config = dict(
    model='image VQ-VAE',
    dataset='drawn small creatures on textured ground',
    train_examples=203450,
    image_size=32,
    crop_scale_min=1,
    horizontal_flip=True,
    translate=0.06,
    color_jitter=0.2,
    bottleneck='vq',
    downsampling_factor=4,
    encoder_arch='efficientnet',
    encoder_norm='batchnorm',
    encoder_activation='relu',
    encoder_drop_path=0.2,
    encoder_depths=[2, 4, 2],
    encoder_kernel_size=3,
    encoder_stem='deep',
    encoder_expansion=4,
    encoder_widths=[32, 56, 96],
    loss='mse',
    latent_channels=4,
    decoder_norm='batchnorm',
    decoder_activation='gelu',
    decoder_widths=[48, 48, 96],
    decoder_blocks_per_level=2,
    decoder_block='basic',
    decoder_attention=False,
    decoder_upsampling='nearest_conv',
    codebook_size=256,
    init='lecun_normal',
    residual_init='zero_last',
    optimizer='normuon',
    muon_scale='match_rms_adamw',
    learning_rate=0.0029,
    momentum=0.95,
    nesterov=True,
    orthogonalizer='polar_express',
    adamw_lr_other_params=0.0017,
    max_grad_norm=1.0,
    max_steps=9900,
    batch_size=256,
    epochs=12.5,
    lr_schedule='cosine',
    final_lr_fraction=0.01,
    warmup_steps=1980,
    weight_decay=0.09,
    adamw_weight_decay_other_params=0.05,
)
Rows from block 0 of the decoder of a small image VQ-VAE, named by matrix and row number. Rows with one number belong to one channel. Each number is 500 + 25 x the weight over its row's rms, rounded and kept within 0 to 999. All counts start at 0. Numbers have three digits each.
After each channel's rows are labels from the 100 images, of 14848, where the channel reaches its highest value: "top examples" is what is common among them; "colour at peak" is the nearest of a few named colours to the mean colour under the peak. Only what is clearly more common there than usual is listed. The data: drawn small creatures on textured ground.
# convs0: first 3x3 conv (decoder.mid.0.convs.0.weight, 96x96x3x3, each kernel summed), inputs 0-47
# convs1: second 3x3 conv (decoder.mid.0.convs.1.weight, 96x96x3x3, transposed, each kernel summed), outputs 0-47

convs0.44:487505531480454497509544507507506540496517524501508494499536483484510474521480475499453508488498466508500480495473504479505497483547494545535481
convs1.44:474499488547494533511543483509476500519502517502491488445495509462487508517496500551461549499496469490519496476477503465518481507500566502482501
top examples: dragonfly; black; snail
colour at peak: grey

convs0.31:533452539510484550510473470484469519451495512510523484474516484467464513486497510515452501493475462435482495508522468487486500504475472537504511
convs1.31:480484494535475484508545503502493492510501501489535492531518487509506522505489480519534485513494537488473503523470560568505479479517503496484488
top examples: green
colour at peak: green

convs0.67:529498502510532529531482542521548498501483536524513529523479491501504502495504500494489512536519480493500475499544513467520529489529518501500511
convs1.67:518467507497515528502503516503505511487526522479486524498537466504481504483515500533446471546534485548489526507475533435520471483482525494503484
top examples: yellow; butterfly
colour at peak: green

convs0.73:496519462480526513485470495509489498525481526470499483507514456475507504476545492531460441469450490483451457521466454501517490467492529470486505
convs1.73:508473518505505536510464500505515481495475443527483528507541465505506538466523507526444511449537474516487501465469477532468484541504472517482483
top examples: dragonfly
colour at peak: brown

convs0.65:510496502513465525488548530532494457525479517490505532523537494514544497485493521524467520457496435502494491503492539497511502474523472532534509
convs1.65:499476528481510439489534479474502517544500512468513498499500507518463578508509489512467455496490472541526533533498498517507514467503472485504538
top examples: white
colour at peak: black

convs0.83:478499493550484457479487490511474496494503481498463494496463473492477515517501509472500488512460529488483514499460509484471469539476503477439465
convs1.83:526530497454513509506528488504461513508508461508487485501472482487489486507517513506465502442519486517498468490535500478500475532495504509453512
top examples: turtle
colour at peak: grey

convs0.80:447488487491445509458479486533515525499497454517483469481504477481471519536521499496481468518511504516501468468531489501473522493502479485461490
convs1.80:477490498497517488523500516511473563460524570494507514488481489485537522459530479492531531467504467509499541524482510534514512479509502521520517
top examples: plain; orange; jellyfish
colour at peak: orange

convs0.64:478470491487552525463499523498521481503469502457493471494502499484520544495420488495482538477494477514451510513481495500456497486471474465464499
convs1.64:508503522513539461519489510492519493479494503483427511444459490499498477475446481545481489493485506498460508507502510500498478496445487521508517
top examples: orange; yellow; turtle
colour at peak: brown

convs0.9:475518480533541494492472443527487525512527454493475486501553484502505473488513477478472509456559490475480477484504518456512467521476501521440430
convs1.9:486495514538485510517517470503498498508468523494512487499551455519444508430526524506479493507518478482506489496530467484506486485516526495488504
top examples: dragonfly; black
colour at peak: grey

convs0.4:481532514467497513538469522496529488553486470487483475469485485457477490493498468483486436455464470509484464502506510484471494522504467450482535
convs1.4:499499481486496473494489501526493507439520476515471500460483474529476526515532505481468494461593516503533542515522526532461530479495493532533485
top examples: spider
colour at peak: black

convs0.3:491499490512492534525484435494470505474503518497529543509531495532562456483494485511529491500514456494514469499528499529534513502516496545498483
convs1.3:495513545500528496513515557503443510580502502494539448459534495534498505457521484529524498497508500474496525507510517535474536506513488489499505
top examples: white
colour at peak: brown

convs0.53:487507525530443499497544500526459490486518478508508513489503502523520474526518529504506521466466506503490499514507481500446439495524492523549492
convs1.53:500531522531479505472495470505507506529486495530530497479508541489525414577484529512445527502451480497469496503513524500485496555490489468507489
top examples: dragonfly
colour at peak: grey

convs0.58:473461473470507499464456506486533497480557485506500467542526523550508513494486494483512476467524471496532498481519484490479482483490491530488490
convs1.58:475531523477497420526545471493502493489532489495544526533494486511480482530524499514513511494520531529481464455497493508489502511516492543518530
top examples: yellow
colour at peak: black

convs0.26:487548494481536480517493533522504502509510533500475497509548456555472485470489465512494505477464478467526457494489480472496480505466518494485482
convs1.26:556511470471519460474530489474493477537437468495502505528496464428544485489474516501524503483470531497491481496490463505500468502471490511504522
top examples: black; brown
colour at peak: grey

convs0.41:503478520493464500517485472497510500514512502471528540484533474498479480498500486542474462507505483489502524517499484515522482491530489533494493
convs1.41:506473454486455516528452492491462519515514488520518497483495512480513535511494499417484458505513480465507465508491528471525492485503494510485491
top examples: red; brown; butterfly
colour at peak: brown; red

convs0.43:486511510477481529544486469499476460518470516490501507554498470503489475455479457553483476479457478557477463517521495508523470481508484505509529
convs1.43:508515482505469510533509512463497522493488467450491494502485499493502529503469476484450482476521535493496445519494561448491488503455495498488456
top examples: plain; red
colour at peak: red

convs0.16:501484471489480457504516487460504481505485514466475498502443498471535504507512500513429488497486493480470502507486483495498472508522481511504488
convs1.16:527497526509501516565522488514519526439498495453505514537496444515500540517499501472465500521530465518486499504477504501480507512483481514535503
top examples: spider
colour at peak: grey; pink

convs0.12:504535487501478443505515511519499483505522488458495529558528459555531484453529510507517483459505507474505494504485477483453513487503466511491485
convs1.12:485496503513484503523473519459525498532526528526452522505498452479514514472441471507469485470490511466501506492491490480485468549484487460459485
top examples: red; purple; snail
colour at peak: grey

convs0.82:475493566443475472490509467516488510539483525493481505463469492483496455488484518514487491512516500487480460473495482479484498458485446486510509
convs1.82:485450523484504516500508496476500500531505557515492528505518502500495517536481521475483487531489504511495502495489509437502499497519549473505494
top examples: teal; green
colour at peak: green

convs0.85:508506519506451515529467467507464515473481504490453507540529489500479524467528505512483466456508476456530526467521489569503498485517432536499464
convs1.85:527499494476499468522477503506494498495507471535449485472486493500489467484494457493507451528501516454526503463509524530483487495445452488471513
top examples: yellow; butterfly; orange
colour at peak: black

convs0.54:482501476502498529527525502508508516505473516450554525485499510464502505507500497531428516468492471555486457519495491468520510513524524492522478
convs1.54:499537500531522502510475531495517497501482460453486498484460513492499491462498454511496532532491506498476451512513493482511502524461490505504530
top examples: blue; butterfly
colour at peak: blue

convs0.91:479461494482479529464482473502461496532502498543475491485478546498506499492461498482531489462516480468516509459512498530485519495529490473491495
convs1.91:520496512487503471502505489493503482506516452513536522567504488518491520514510495550522470465519508480492482488439535535450497478498485493491477
top examples: blue
colour at peak: grey

convs0.87:483532505495488465498490504532465484567507447490479482507530472481477517489489494491488518522494539513479462493517564477509519455479507480506485
convs1.87:472474467515516498466462499531533491551489466531497509485564493504498498476475521546523517476495513508494515499513510537514513519508520444483521
top examples: turtle
colour at peak: black

convs0.78:495506508506479529526536462502477479522476487479513514511519490502484475495519501523427502471483435470492453472505503489496479533485507503486497
convs1.78:480525515462508491536508456504547522471520478483517478475505428521512514507478511547478535451505482495479510534491501485467491526520496499481527
top examples: dragonfly
colour at peak: grey

convs0.62:515524517466520480536479525501499492501524482442497570499530491504527420531481489454483512493527511474457491477495538483495510507515483533528500
convs1.62:466518448490505474467572482490505522500517510482464531512484570491516450489502524547516510488499497518488505495517453504540526505504502524523478
top examples: black
colour at peak: black

convs0.50:460492510512503470526505488479478527520509473477434494485499506536511490526496517456517509504519464499526533517476526514496451507503507535504511
convs1.50:533519509502488471539472514488509542565508531525491491470498470489480468521530481511509465472514465503499556507535469527516532513501483524498503
top examples: white; plain; pink
colour at peak: pink; white

convs0.35:483513535520472509482480499509469524498521514540485502492494507485505482478498517525506470487471496432523518480475484512552490438535452515465498
convs1.35:523527538468495533449519490430496539484531466465503490535544492527515525505509480485522502478505500488509475494492476470482519485478496491503515
top examples: starfish; blue
colour at peak: pink

convs0.15:459437503467507536480494479512511451510498514530458483519504498515500535473527519514485486487476488525527462492544498459483482480505492497497497
convs1.15:508545494464511475482498516490503522477488490510469516529499523484540479483530494557534518528462537514488470502485505539486493506456529443462531
top examples: blue
colour at peak: grey

convs0.0:480488490504494508480476489505497465523470513520495467468514496458454500451498469470459482489482511490466431499505497499468487519502503496471523
convs1.0:521477462486503501536545489472516505463505505475488533524528500491488534525503487600507468456494525511476507466429512503523486514498486471487489
top examples: orange; scaly
colour at peak: brown; orange

convs0.45:462508529472453502499523440471502528514478481462523477489469524451504471527475489437503499479525448529446468481499456487477547529502464497516483
convs1.45:516464500516566539489499516518487471483469540532492505495503558484517469494503493501542527494470475524479521479537471461488528522509543490482476
top examples: teal; jellyfish; green
colour at peak: green

convs0.20:477486492434460500479433467501508491545525509496500458515497480502487449472495477517500470466517507529440463527515477502458509504509489507501498
convs1.20:478505528488513510520542488554463504480489534513488535509500537508501477488490525514540503497509477544512548537506462480494500493522554498496517
top examples: orange
colour at peak: brown

convs0.68:502541491499480476487470448493482478504474465464496493489568466491453452507506492461477513522469490500492469499495508497495472436492505497462488
convs1.68:486505516510489497515522524467498471514494474492506511514440491473502450469517489461495500491482482499477500497459494495482501481505533513521482
top examples: white
colour at peak: black